From a checkpoint of a small encoder-decoder audio transcriber: encoder widths [384], normuon at rate 0.015.
Rows from block 4 of the text decoder, named by matrix and row number. Rows with one number belong to one attention dimension. Each number is 128 + 32 x the weight over its row's rms, rounded and kept within 0 to 255. All counts start at 0. Numbers have three digits each. After the name is the row's rms in percent of the matrix's.
# q: attention query, key and value (stacked) (decoder.blocks.4.attn.qkv.weight, 768x256, the q third), inputs 86-171
# k: attention query, key and value (stacked) (decoder.blocks.4.attn.qkv.weight, 768x256, the k third), inputs 86-171
q.98 105:123090119126096128126159097143143231140151129138137158125096096170066106136067145110041102129129147128147151133145130105150106134176118171150135127079150180146119132135154136099100177157191132086031102140107114117160124141130106118122146200147134215118045083
k.98 099:143145119130174128169159120118088218126148087158134091126147130130113109172199062118155123137077205139137139128196151113085112146136140118093135173123154147110112124117193123095149179132123156103088079120167119136159123151144110104120107122179135155093083104
q.99 109:169164123073069090147157133126199168101142084099092092137186098141121137212140121129117109046124103122138171137045106146094141102121147109160121145132150121125122132114108081098144099116124112144095138156145172129194142185146118132109099143136171104137142150
k.99 106:121186163117119099136124136058100103106148101125128097138149084076156145093170138158142106136142026149111148163168138076122089092092136170135125159067148092160181109148119120103039149130105123115135135156109147118053105115104150170170154150072128184155125128
q.100 103:125118165151083096135192134167123133146123141114072117137130154116121068173162086143148113197152085122123118103100131064095048141123149174087124170142136118217111133128095160118166133115112128154144075104142165071166124160120148112161095140119143151046179109
k.100 102:115151136114166118165179088142128154109128167106139128100133128092126131136101147106127092169150104123126177132121118124105153127144119167102133106136103094116139156150102142118139149155064141112130118120159123132172135152115115119179160104083172155151076162
q.101 107:104157130084099075105136103137110100153128222094170156123121097150108144164194148167119094142129109146141103159171128160128103159087097139153119138172102178131091111107134124182124102159124093091188165173105164130093133113097093101113084158087123178104164109
k.101 097:174089126091129081126111140166142116148160124135170110121103158106095132143149157147019104148068101097120141158166114108090110091124130113092198113128112115146091193060133176157138078145112090124145185124147127154116191145170182166183106107171117093112107100
q.102 092:113143070155131140089114147176113212105212126101126089136146122087148186098089155122149142161143145137170139140103122129164081086103140113160065109156140089119157129097079171107154078120173159203099111137137126122078125128174070147144099153176121100150129154
k.102 096:107152133109174109145130095165155133148131077086085160102140146095144166144127120094120141133124102178125127092115097170152164171114129115146085116120151167072104144148049167137086104111139120126069078209125170176112123174152121150104139152119094111108156165
q.103 099:139111129101094145088190127088060120137155147176145145132062117131152090132086121104098162107158100139077158143157149156105115142096115102167115152101134124133161143108114097057085147158124132146164124119113149146127164117099076147125154102170093123159105122
k.103 105:188149147061143141152162088088112110150145149079160112113181140176146160167154171147094129137080121131164100119098153097101158109104122124138166117147130157139149156109111131158160137144181113132110131062133149141104121144025106184111130151115100104132106195
q.104 106:109128078129051166154115161153131208118112169103135157115083120084115100093135112206137171147124154147153097158154116120160147076173174167133106075148139090164124117108134110158126046100113146146122163118126086079131113148140116110108076134020095133135170067
k.104 104:169086158124188139083168083212106154083141100165161135145116130120129092144135143088100209129180128099126176159115140115146097140157135120123114176119138132114152100106123145082129110211073105127070123157115117157160137145100151142123141088050119072134140093
q.105 099:082145145130080099157187149118100178149145160144135119183160118094117095147131125085129145139162131137126125079063118157133111144092172120137126088161095109145119132127115157093072151162149156155180111094140096094124162084159140121177146132117109085155141076
k.105 106:179158081157088098180134137104163171173090116133204129151152121102116160169071151061084125142109091152181105162118061145145137152116172115128097090174140124088142139114105160175109096078134080125053173084132173194157145143088162131164168192149152083102117142
q.106 107:152121124146150146104128111180189056112117137105173099110147126146150191134152144120106116112084127120064091128119163116124133155110135099089162129119125084162107119080161086111091140123136122108107125046140127120111141116163167080135138112111143138083101139
k.106 106:135085135125131135106125081187151100175166134190071107131124145204186160111172111084102149123165160102048113098147190151129164064088164143135119108110136070115128132127162110165139128164179115177123133202111143095148094075136165134099128155214110141111151101
q.107 108:153109102089115120117142132149094078117083162198082125181086162123190164112105165142116111109137062180106090087095156105094161123144153134117118129121117129095140182155180083138182116176126111166122121142125159114122150121101110157118123139149031083157141117
k.107 114:146129161129149124158171052153147117131157125131135127062185160068151164122146132147125094088088145123147106153097152157098201140098099067086098128120108134159097125133116132082142122072100063115090108128102112221161177043066174127151143114173104115136103164
q.108 101:113121142159122081129218106137129162148116105156167135143172136217146102139090074154157107145122121063115152097143084061178136091129147119177080085167142125116124099091111150113082116136181171170207098169085092090107128154124163120078143109117111110186109144
k.108 101:170127127140127089113199115098143125133128130201152103171152136105134101139161108078186101168083148131062134164089105149087107171159124162153118171181095185086121083138147117167124131093196078132124082128197164153114128172120097154124129175023144144058133140
q.109 097:116153081116094098120124126155121059105121150129104172186137180104092098146174147121120126108154089158133167123129143123133126137111158176131160199099104141118139175139134129118181143128080133129085120145164114115106057127104126156096106179133153192133160131
k.109 102:141097082098111144142131149091141106146127099114152107174095148118092068133123115184140093131090120123163145178122119137072159118089083113132180119148111119135123142103092117099034109096102186039073168151102172179111126162146160101145061161123162132163086141
q.110 103:058128162139095156105122173183115153084169220141106142079144128177131123175129136136158098198179140106143169100135126142149130069144105169088108193140099133191162098160100166116121188142093141134082132085176162099164086104143095191113058116093170167106121122
k.110 097:124094106173130132164130134136095130102071195183193078116162108126093103148158206168090132095132157101119150115129086102139165193141183085123160092148136081148098130124114173093073140139087143139152150142132139189123130124131152171132092169167154181118134152
q.111 103:153141158134155167119113157142109151074167098057098155070058128110078107114156148115147129194118176103159077146190099154157177135130099139159075171120123127177140132135100151139127192129077099105130130106122107134153133156077159133138134138123173136169175107
k.111 098:099125092180125098064101155107105174070162141137082167101145098148073079102158114128146156159202181115156103115177152151156141183178134130139138118146164126131106133120108151130159135121064132157071099162133159113143126091141114054118151111094083144162153118
q.112 107:136159090099179131127124157179115105120115157079134141154096114178143168126114132134136094157138070121115128137171163134111201154097184105168170143137183129148100156111066156135159130138114166112121120171089139095052066161103116182153120089166113125200141158
k.112 110:124161144101164171076136111159167118135148178172134139107173124156128123121111152119120109135133156220166122098079140170046191146138115120156167135122101172151097139122082140192107099140106123161125102168135132156123121114093171166072124098101115076118138127
q.113 115:146158134098149125142137152156171071152150088099111134170142147133164191140171037087190145122125139124125137188122070101100061166177093116097126163192115176175131099131111121168128139126149126149157173088131162073106107148085077092153130137068168139089136112
k.113 112:054103115080139095122083126157152059080158150160126184129076138168113116105155189111070151153113109161121137126111091053125134155156117152087129096196130116130127212112175130093162119084129097124161153138203117141187143149154177154130130178133164113109180093
q.114 101:137146111148111117136101135096116132150123151184168144078109148069081130104120140137120101072172117099100121176105141095119123076081093173153137158099138086118126162092206141066127163109088096101109140109126154109129125079088123131145173142106162110169128178
k.114 095:172097125185094138096159162097117073088150119157117109127114050089112147164084137089177140140085133095073160141102167141155160152169102171185113163171115078138162114124115136111100103110153068068174118121166131110195125138079141150129143111161116145127139142
q.115 101:129127134127102089112146049143152211150147130081130139161143109143126145118174162147122153163118111104153125104126115114128082134169136108169139120081117154136129075152163146150164126152169170177040066164102110128117131099150151138111129133134153103124070126
k.115 103:191152131126132114108138147139138111150158127074074138110162122124127158165137094139133165122154184102128201215143115161127061134152133127093091094119157179144113101136066137087138146179129194205119122112138090110134100175123128079161131146059097163086092103
q.116 109:136162143142061180092120094144174115124120104124156199187139061194149167176101082087080102099115112121143131112085143183155105109182155119120144106178183106159181114192125088169137145123109105132099126082110154171125087148095092147131117145062114122121057139
k.116 104:136176092078059149103190122091126087132116119168071144111101134101109132076148120145130128141097120131135143134206134054136110147172171120089095101150181133148082138128135168104141153142134097123141188116116139174172121130131209178118175091115108082059095156
q.117 091:109095109138106095117115128147172099094148173094153150116130153103175121145122145083106094090172171115131144128100157151168178021123173172158136176129097104074169131100132038065102117134129128120089111182124149130144112149154090141096147153113114130097091186
k.117 100:205167073136104114127141111154134104134097125138106101143130091148157183129137175149120137129138177121108134074133154123167156166100095125156142153144176141106102130148137101078091186071119105162104173101092165136093145138051065100080121116069097135112137117
q.118 093:106118142066095124127106117124111141109116083127121141153073138083106074143187146162151173143133089128086128158146111138137121118151131114180085149154092161165139164149159165165119121145169148069208114119072110073131095173136148120070130148079116104146159128
k.118 099:166069148159114130144121108119165106121141111159112091153103122125117130106187108082058163169139090135089121167153139180153129144138155140130163122130150116148113147118052120218130095111107076117119054127173110203135155189128131159143121143051096119105092136
q.119 102:134122143159100090096175147165110170092130097123094118137098126210145096129133139147115089111132094100151191140122159155095144091135116139144098130093182121085170179115123145071163170173119126068134107159109154101125066159171146092146130172188132137132091190
k.119 099:148165189141124134174150171118140245123126129179103156144090096090096116198143123113158022163124183137128144118093093090112155080180065112150132176089178105136092153140174115067145118073140127107133095147152133181129087154130138096154142124132089138112062120
q.120 100:136147122146091102141104093034214088169177166192147158138176127130148175167137151154092127143087170145169122100101085085138128077069096146116103070163175131124112137142178134114145156085154083127128145035085123134123094093113134160081141139085129117124077128
k.120 104:112099105100156095118119111111134115153132125187158160166107088136208118126147082120180118152072101155117150122117140182151114130113110189142121181099171207134151109174132103129110136182200101131155182148093129157162122097208082161106136079132115147102168136
q.121 102:134094147145153116126107181141112099106111153173126150062156173083178099105135128077147105145142106121090110165129158195124108054140150133140149202116116093108160101135085088111109151101130152108078134146160145122160120155205156142147174099096142121095135137
k.121 099:133173056168116100125142118097123125151169132136160084089137126158049134133106154145103138090153142149124146068107165090166187133108153075091085072139052114156147119113112131108118164107089057104150112052126081161146150123078104143113112122164109134108112114
q.122 100:141152091121134136140109135092103160137090086077059135164084134086096082154091210101087154121137099120110134144153125129130144175098103197113126103169127136196115203080042105154125090115114111131118089159085130127119104144093087170102141176149094116122112088
k.122 093:079104163104168153119091082160098137071115102139139119111146101106102147110146135070104164141131168147159133117104124141143140175162122128089130140109135109158119128143104123157147204164108191112100124166078152148146125151156125116079121080148088103160167163
q.123 110:138141102150139144102125068205142177147100143059125138138131126140132087166114093127139163033098138157133113150097096144128130138133138110111096098149163130172120125101173206164155100031148102128157154127168060149099090162147138121145113124121157117131128120
k.123 108:097150120087085136150117112133184177164144158172065105164116141157134133125105123140137079106142098121143116180182109176162061081073119157189156141115168130193144076137148161147133100160136191174124150162051129099121140133184122166182131120081108126128134114
q.124 099:109172176103160168136136128139142171114126109110119163135159102102164122145118188099140132137101169094119153096120069163087165133095097150124148173122152146157136120190137152073158135139082135136116112114122096105139112115095107200108128114100128149088110131
k.124 106:161131165172192117165136079063177155126058173131135131127148115206157121172200151123111106077120140120146115155147122116161144103121117163137105130108183098101120121106140136146112104108113145169127133109114132140160112166185180128084087104182123134118157144
q.125 111:107177086207094065086179148144126163131099115175124193152124097135152101083085166086132151145101078129101106093126111141153070143094144133162143122129143149122143098102148082130141210157201167172108133202122113147114129112123201106098107125141118112159161096
k.125 114:128078105150141088132188166150129104149196144111089199096142155109052131101130153058162158095131144114118122167087095104161099177181100049081138083185106103131108081103133082096113119136176083120178148143157112151110083172131176040123165165129130156107150111
q.126 102:083129145194116146109126119155116154150152157153124140039145131117108070092091146177101108145195116175154093110072193155126081119094097071136158099136102100134095111163068144053042088155081129151138145104111080187123151075150051147155138145054147131142125125
k.126 099:128075107147113131158124126142161162129127148041189109136100141054144134136111103155097130155125099082158096145204104072161030133118135156151097100144154071011131099142081124106156101128122184051142162134123162130096181181127153131076117124098105038093146099
q.127 103:102127153128189083215201107133116100145178089115158119118083172122121124118058180075135133133122111127133160155131088132104157112131150130155176169109122126115130111180175105148101117123077102092119135141118091105109097143111173142097145130114143094155152124
k.127 109:113161103158126119104105192076126110100112165156181123053119146182131106126132116147122107138116178104159079154095140186165089121127130156118129147137118118132138062132166113125116095134077112120182111076180112154111147117149093136137126148148118076161122082
q.128 096:103079152068144158091053097148115140091074131076153128130098146112159119134124181177166112194146124151115156109141134107152134128123126188097054128128119122122170132152187111102059148081115115135125070084130112101105148119078111124156087158114124203161116210
k.128 093:126127104152137129107093110144151098183113116179096125131121128114138086144181149138116096088100188143136102193129166188138109127174187060141153145079185142092062130189139102123128086110118148087124131195123105132129161103096098107112085165106166090056112111
q.129 098:125139166128123195092117156131184143094157125181167127113101140121108116132142161131148101096118143127135069133121093102122078090070146115127151134186088101108170094179129137147165175102116060138166101149165063153158121133000164111142129113140108118180134190
k.129 098:088058156078093102155103115152145160114135104112104171110052176126114090086204173139131103121116143083119071101153115111127134085169109179167087146136186102143203082177110139160129100198079151168115144147195160136087139164133150134147101063111110163146096155
q.130 099:159160158111143091118125092155139179182177075140125090123114166144096108139096100141118172126120084053173097183137125134099074144195151192135153096192127145186161115142145118100201127111086154154069113108114170166152133135130106164126088140111127113153164119
k.130 102:083077118107182137146107114101129135160193079101075118139172118115113128150134111073127115128122086158130153133087081130149114144097148159165105133091144099170194143177075172153244107133141119134145148170117145141102151166145123157163103107150148081091177128
q.131 091:056128136201121101117092141158096129130107143173107062152109091144094096146195165093159060120095173161084119122151050154052101065133143108109122181150118121160139107141129231107123094151095108123170125124103132133114095083132140096124103110145139113104073137
k.131 095:094148110129127127104143160100227104124081138067110142139118142123145133095124143186144145189085191150136089107086112044099132115164089189138084097154150137106135132209165149103126062104142169147095133136214107050147089122108099102195111114048096133122090175
q.132 104:125069098163097127117155133178123142166088122154085156089220122156167070131184101096163162140083129194135171153106105093104132108118115111164137145104171170130108140071112141166040106104154065114181130134136125168124123093131123099093125105121131154112108145
k.132 099:164150146119098130154116136154127132080068113130101149092099128153192084092109156149120166125158110152178052102135104139130156094072023137113139123143152085151126131137073126113131139126136081041097073126103160111133135187118168123112113158078093164122110147
q.133 103:139173088118120165115114154176106074136147107087103170063080200096098126084088092195187103049123047129133120138093138151146116104119100136087121086155120112161133122109115150121149127155109131097153208126135146163135142143163130111154163120122088142092149126
k.133 101:061146136156086130102092164128132141088118145137148164149058103162148147137146050143172136177134099065094116142163145151166157114095152130146116112093091091130164155155146166179120136167137142146174104132107131108140130132112121164080153167070059118164135089
q.134 098:098103137107076124166075096120151181156149149130143174119081123135104146170107133097138075141091119140141173143091103161171134134141176117153137121171167104148149079165218220128105147116114178187102130109095078147180145136100186067134141057118117132086097117
k.134 093:130175109132098162172120136117155148183127133111099148143144129133138116095097067168122078157121126111095182158155125114156133077097167157192125125098192182177131133173131161139047068161110162177096114180123116092144170196106120119145170113111053096079106153
q.135 099:165122159121167092125100141122112118122153076097084123137095104133142110158148048143141137214112127138119126153168148111143105071168112073146088153142166112135151134102109156063150160139085156104170119127167089086143128152132110149159118124107169141160075121
k.135 089:113176144090140167132139119162075118086113066115115074118190135145148110137077096155113113128157108202133084072146066116110123127135101174161175131157143103179127165120130200100167150095124152131142126086094153088152186113118135161152171135165156135162097051
q.136 106:085169076115113130132151100177126161145141186151154149162153096212126155151112178101135113110156099095115164106113083149100121105148134156143138066076112134118094108170174180116169104115171181150095141158105125094141098125139127110120132078133143090122134089
k.136 096:118109122154145139147089148069167134105091190120138116066119188110110132101104164162080133178143061075191174142096105137154069094121139139122122098114148151162089149115195112111163080108156136176116120080134146098134063186157134173133113196086121171131131194
q.137 100:108133130137110169165112115167117177171177127104078130102129124143107056165095153132116118116116127159147090117174123134146096085153148135129049135148059099137159139209145082120143209148119143167159162133128125091148100122109194114151161152176103152113153129
k.137 099:115173117135092117120113173144104122133111097093167102107108125149004125113132140124144140119077135089147129079147130165149137105084139129128096145161109145123131132149093147169063114104109138154135194120125118097131175168067093125158153100140129154081074145
q.138 102:113149144094134158105172094166155135121167148128104183105174083100148110151161100115151132153135076062104152112099095135117060079161207157122190122118159172150152101203133067113126133076117112169180144091142121156109151161148043177103164131152134137145121193
k.138 099:070120082107137170095196130185116121120093158136128099085103156101108079152140196111151093151158151116103116187082131163165113169195177097155095106083133154186164137135168157050094140105155170120109128114105100168134105172190145093101138134130168128105162177
q.139 096:117142180123128133099091171107145101068163102097151108129121126072123164055120140209192164090149141077108148136142112069131092110115092076109144166110117143093122134057109147087143095134158166148096119132132166101110098146148141114144149137110102132106096130
k.139 092:117145117120177136113069099158148081128116102147138083178150107131086161166108152098140082157095162144153114093114115105104135119195116149205120081063106120096189151102107164171101165135208140123095118083100106100135182091141146116135140087112092184158142146
q.140 100:102130157111137156126103185163073109119154096150136140124098136123098143119120187106160104163158105131093137111100123081125137055158100115029095194121111110077094161109144152157140125139155183165128089135145190069194077125103114102167152143104073086132077149
k.140 102:090120136143213117140052122075127154130139141130152122122139160119102185110114149126167168144168178123104102109091149133098102166152131170116101180016111147180166099180201130108167173099151109184072177066151132084151119114150102145114099129075085109164190137
q.141 101:161168126106112121122095118135102105177086118149156096144145173105125157121117135139099128177151068093165072128151158124111133142122104187140099098129147102156141158157131092028135125088087161135081134089122112170150125128127132199162097125087190145098162120
k.141 099:108103130145076160115134137170091123168210131092057108163174094111159124153134100140065118129138128100110136089131105121128056147139165135129140093136141146112142180120109151128223098179154126093113149198102108112139093096121098179125139110152103093097093087
q.142 091:106100082121122132157088120082122160100143112114127128136073131137090097165138124135124144103095119077136163068063068183104183130124117118110098064158163174121112145139123142151146124136112130110127137125164092100103186134124155102128077121107089152101173121
k.142 098:130185109127081139134147111101141096142129194105130108162132109117163120164192063174176143073152075115102178170140154174132148099157135065108141136110131179138034122092157055079107119182150149149072153181099110151106102138111149117133153169125081100155067127
q.143 104:108115106151164114127123121093190114048096167098064192199145115192134096140211070119162120124104170150168107103154104164120102098055099089148135128101153129200056098129057131106104122114139131070153106112152126167116109116121151122141101169178096151131158128
k.143 103:138167129129107129097091148130149121126147136174149106123171137127136157087135125145071116121136104155107112105150084136099100161101104095167183105219117075129136148128116101083049127088114133094164147156136163189133143080128133095190146143145126163100098124
q.144 098:098103185163109138124165171144115111182108176146088098113129148218140071112164167074107115144122117127118118107144117104142126131156103118107056100100063161128120151151155087140113174140118139175101155102087143086155100127118146084179136162064099115152146109
k.144 093:191100104122117136117127177091139122128124136067100167134130133110136125108127133177091140123127143117170181119115131164164111131052151119084150144144109122188121089089048124122093084109156101119150163085141121158094188160098131136141109127150153171078133125
q.145 105:119125110123072112130122110132157040126109133113145122165123157133150128152134166166139104130169084124112163103089145152147122203116162081118145185049142070092142150129185137088074139111121132169111188081077111139127168140183124060106090155094111168125033192
k.145 097:152171113086134160122128156113184129137105122182111089153132104100193121131130070108085104121149130149204196128142087152141110108202112131156128138134099153099178140142211160124095114100144146127136054114126119128067075118125138166132100115133094164111114140
q.146 097:090113126119077106161056175152149118146108177173121039149136154143139107093148130091133126097164161115115120121139084156154114154150131172124157138123163197083121121133094131169131169168084120137138110113096089114114130153063111149146131138113133125114104170
k.146 096:125134115148130132167233135132198131128102125064103101114054174134147085144139092120116142118113117097132100150172110093087148167150168169118136136180153133091130177163066093126123078118114147110088110118112109153144149173146122126107123116098148144107057153
q.147 097:120117140128164083133077114100134116026126145113094162139117117102126133156145140103095157125068105086153125116094087145117113121143127065125063078157098096194117158091101123114145116128128161082130117123171064132151106131111178171192131210123138101163165170
k.147 090:134171141141082117079054078167067102113127114114107143115218140148158173140166122142110077068069093066117128096129120200121120135147067122139117145161159058125115119115137131133149108150169124098204114126138100065108127115087099153133136133181118189188116125
q.148 097:082081184121130115154080113165087158150162074129100099139102168124113161168147144146142107164142161072082141142169106162081072093162189105112154151128128168098139119182098119134167139108127116155126075122203106153067107116055089187128135089108190132212124134
k.148 094:137089121137090154166184101115170155120068143062080093108118148092082083182123139147168126147155132179113090172116141111127116111168099121114140127146176143139064136138121123122146165155105085158098195127135096137158127143157140116152093167125175080052164132
q.149 104:150107163116081099121134115111161155163091128118134131164111120178184128089136111093079123053094183130153147128185097157145172171123109097187177187106100083168075122076182189161015137161103099107100167132135094108097119134166142068171159121146111172082153134
k.149 104:163178120150083107135185115065153167133141141197174093149134144136098140078110093155104151197049122123103160112166089082097124147109113095127089090139080165144157132087103134183058109129124052143128133160119129138124138109111148110175184089139118125098089142
q.150 108:146117069109102128175167145127097144130123097081125146100182121165142124068156109116141191152172116189161179101107133100114148116123134108059113104177167139121150167094119107124100124149123067134168112139132128111165136107137078178095174130149135142116133172
k.150 099:088093166134119119108157150175125099136092137204103111058083126163116111134138141117123167131112090166115112116173195186134131132159232131145153137100113121154150188137127105163121167144123129133117114160052133111182171093110107138128158154056112106119132148
q.151 105:118173119097135126142157187094171112143148090090072132094087200098118147084101091175159163140228156183154094154099161089121133169156117119148107109186129166140128152063093077072118100148162092080109122186100110148074116126125151114117168152089104133134170148
k.151 101:101085167096112134107107132192096113163162144094065113116096097137145167098104047122145115133180069154163148119150187157094149115146131132107130188151157062121169140099065129164219211113154168049167138136069092145113176048089075143151077136086109145074155115
q.152 106:189121148118068138121092162113174133153099162092108114130109151153129082144066111104144129118077121088203158109129101135104149065073071153133120154176135140124057148145190130179066141119069118040097149106186096099124129105100118089134119113147060137106101078
k.152 100:135163099128100147200173094078135193115107148138135191131097168146145112104150065251137159163177105179116152158153066120187166129094102069066159146135124158154108138098096111147101083159133095122104140188144123142083135115115180063121139144112061106126098092
q.153 100:099132117169163096141072147123135127175152158117160098118161122098109101150155150081087118107056139134110155130151081168145132169158158175221131130055150134179102160183126137152147138133187142123099099145112178127146137140126157136139105156110171126136141117
k.153 099:168177101148135073147175123102151119153103099103118144205143150149137111159107084142149067138071176120121134149060141124149103165121173078188138088105079157086076155141093141094146088104194119077131131124122134093184125175122114134151112111149164077113094164
q.154 092:114132153086071105154086185139178156185161093109141130112112142115129162180117100151138125158105194189102116137164062090110138056039074096103114146130122132148155154131127157114154122130153150111146056132153097092136099127109166093117162097110087113103110103
k.154 090:151123155124095115133123139145076199110164163080121056163141099115120151073113099175133128136138130146124100095119137137141139118149071163111166099140155126145134131139105130150217121153152150141051186150129164112106137109165103155204133103076078123144117124
q.155 108:136145148095149203071138091135185079104147125087163127141107132165136186163093118156125071110135142093082104137158112120141188109112115107153183187078109147068119034111144139184108112157161164208083142146145117048147138157156098097126134105149082097125094135
k.155 106:111091080129236138103151109106186153144180103165150131137109137119097125145128144127099119143144156069105179186076098077122174137164143079158153100115124129094153056101140149128111110106127126168096145053131179144140147172156135103104131080182141100130131120
q.156 107:109084164138120149105175188137133039149122178154107118082053129135137160132073101094155158166150142107160151142159137141115171164102119050207107159119139169148140134137144140100093098127175076150144167164166140086096098146093136123080090111128089143121140110
k.156 107:159177151132120168146153109123136097117117156143104131117078135099101146146110099124157152177157144072137143108076097135122203087126053139106146195179115158185172119118157157169138105176118122154164141100147113093118087114146120178110191122097065131118125112
q.157 100:118137172118116101128081136090089141104129174049119091160094143099117082102128105150153132114189120147089132131166153163162063148104083098093133128103076131075105119147101105107129138176141171073121105162108130125098103121072133169199179112137148206072105120
k.157 102:122182135069129127128072146086139137105145140110186070117208116102122100162170134118077123155168137106132114148105152159131151118139153112113108150108095149108094182148124084113091184159146165136103142111112076114168200071071100121142093153172186102054100210
q.158 094:164124138153142191118163119153217119079084138123118102129138086050116156162106086098093126086138087156123163136097110168114187099162169086191101118123127156175161148118156078082085152162153086182102144096186133087045176124156077180146128174095155143128127190
k.158 092:125124077121128160105219155101163069129126137146142141118080109109154165116152184141153144098170133058101137096135123130100112191128174121143075143057118093185084102109149109101103094158155068158139157100121170127129137145115104147123128115107145172146098151
q.159 099:104095106131161086150031105202144130128169107185108162179102110180123172169127058115154126194089161077121121139125129150168104136171129171164140182072152141132140146189103142161162132162106169136171144098180088113148116115049106143120114129186116106096145132
k.159 101:124151146100097127148130112132114131113124141066176140119110166110095119081129073139145152106123140170113116131164101117112118153123085123098161156130094159123120169190138118164156113129069152180129146103108134157127099122116127151136146122178143136133088138
q.160 106:106134166119137195133118136066119140114090120086133154078110175082116123122124095156191126171093077102122112123109119135180159137116069130146074092152158097131156074194122125091127145085117125195150118108169135120132115127122158082139158074177130186105187158
k.160 101:103187157171107085097154093165134101135129207088096156112119141109123141147110094114056158061139095077162138140138114111138149179142140123137101124145134116073117079181170148098172129163128172146073163187079118123155116102111120107115159201152146159117147095
q.161 093:122146152073129107107139099099102147096126165105140191149056171119123098100167113137155131133137148105122137069046118117064092141133143090169104142169126086141154099054128155136172103131094106121174111093152124078188060128144118117139154142087145113165089093
k.161 088:135116129174084147115096199139158130140101146187084161152173119138160161136196126146138176184193133140064103125162126153134127077109154160113123099114056087127128142098183039110106077088159145117137148118099123096128159167123127164132104131100112112141073096
q.162 091:167135098115103083117091137131129143114107089111104146186096102144155101142141077116093086144132120139134106107188121151156185067179069094129127129196059157130104122118077069107121089131166136165079123088096172122087144078144095105108125168132121167108114138
k.162 095:166171106150160084172118114133108159169134100116142144217094087136096140117169126110175108124168153133169140120064187135104114132098120144112152078134128138177136142136094174161129141096153096173148151063078159176129106137083098111099112090133147167134131179
q.163 096:110098066146135125115163142099124150134144118143188135073112090172119094173116134129166164099124187214146169155124117132102107132093143094124077174140138149128082136106144127144070152114098111136046104131148077110183094051106177115122133154113154154128147145
k.163 106:196124110131112116155093158099150157091200147151139128062181146104135120173083118145131127120119139067153114156128130102136158067112146122101146141072105150208118148174134142108118096087197083135097131136095125106136161160104112075162167155144115073110096126
q.164 093:132164123081133159155178093070130150133090109111145065121079108113100116140130127155184173102142147062179161137064082141126106171083145123108215153161183090088211122164143137163072097146100083204119096090145109109113121163167085123144154135120129115150105144
k.164 092:158109105105126138125105192108195052132110135131092142100127056142096168113093162158123137096100193133147129133186115170184126130131166168105142116085122075113113147126158150141138115135130127137135161161178105141126167167104129133143199129101129098079129124
q.165 091:162138102117148130072167157164127128113119141125120093130092155133166107102141081152083128127056138159169091104112073061175164062106131159105148134165111114206146104077155141156092082102078117150112147132121146179138155112101164101100118164087109149098119143
k.165 095:095121069166129138123108153128179094098057119125169133144116141133150127131074179064117172149115110098107094100116106115159095122049132085092113118176124157106144137119075184104145130092097085145137110153157123131145147140122111126088049102149169110121117156
q.166 094:166144114123127139105111113134157234145156169142102079119109111187117044111116135121073070169101083122135072154119158150129111083126115110099140084082189169110123153162099136136129088125109159196172162106141120164143122137132130123113107117141142093119130110
k.166 098:088127105106128098126159166111146126125128120179150134137157069157127090133109123138129082154151145127120077152135159164164094131087126136115093079099130156130129191066169128155084118139157160118163101085154177180147124120125132138136189133153083138179107163
q.167 094:126173117116089108095123147135090104162152074093105109127114141129172133146118101081123094143100157100098096096124125150132131166151151147068129095110167104130180146146143153144124108064176198162144093162147109092091132095135140109120130076117117169110147128
k.167 090:115115126138098119058144100140073084160059136082162101106090139117143100127112128095152139119131184142126114129169117134104111120190116067124087175063154157138202164121163147106085181156112099112115100121056135092134063119108119161112102171122134132090122125
q.168 093:114129091201168165132133191158186142091095143160101102171143105116163136117146120148072089159106109185080100084179154107087032143124120143136107077116180109149113139140065071110161134123129123086056112139105148110101074108107136157101096125105140170156128134
k.168 093:117139114100139188123149120084088146129141200133104065133071188142169131098200133083127161126168122109125071060083148099118124096126100050162206132098059123148137144127150210120103126134149163175093134115125108149189187112116127105105113122134114153115115145
q.169 094:135102119167061124096163155138119157114093124149155167113171158104095139063098146135188092143167089136097135127139195186135141069100094125015103117179086125088149139147182149117102201122101101169053125148145099134136170086086169127066148134148118161102109168
k.169 096:169127129147096117055119151085110131135100148082103179133111128066086127128139131136192182124132081146190086087144149107139106163158073104137109116121095177119168134171093134108089144098146123102153149130179102187096131150161161063074096121206152125132202131
q.170 099:150165134123135094131195147142120156128158133142144161205057109175165116118132143169168150131086163171192144139079096093134198213141178094109180110163171109161150100152148124140082158124105157134100130152136161136148102152168124108107145158097088138091074131
k.170 107:145065119153132110193110095138183122141120178091128163110087201171131133113109141085071042100105131129195148120108113135131162159171144075134132074118114134131133120097112132154104087099083169145104122116148092172089071128115119155075144036123126121144144084
q.171 093:134127112139156130116085152149121157140183139160127145061112122112092120144174102142144172121112084134125092132177093067082176178109085060164131151114172113067135114197119110114068184086109104135104171124112171090128166127095149119139123134108058119170078168
k.171 091:138183150152112133095130137133164174199119127112138134176139170107146095134152140149144155104076178135156158165062109170136148129088149137125147074139141115188094097165120162105142122089068089111151125117211141142101056147099105115156138107114140168178155138
q.172 095:127179166152147104102129135176120096102160153108105126142098173115131119107215103088074133144140134176172097135136119106158106109136087149174125121109091143137131206053133144121112094087138093126176147139092193163117146104159120099145078094128142136143118143
k.172 097:131103121128142099116160138163080154141139105179135173094139143139134130097134128153090163130119143169104120108103162102098073077107099108138075122103156124133153064158149114089147163149148129115157090084125166118185098093076157184152109115102080170149190125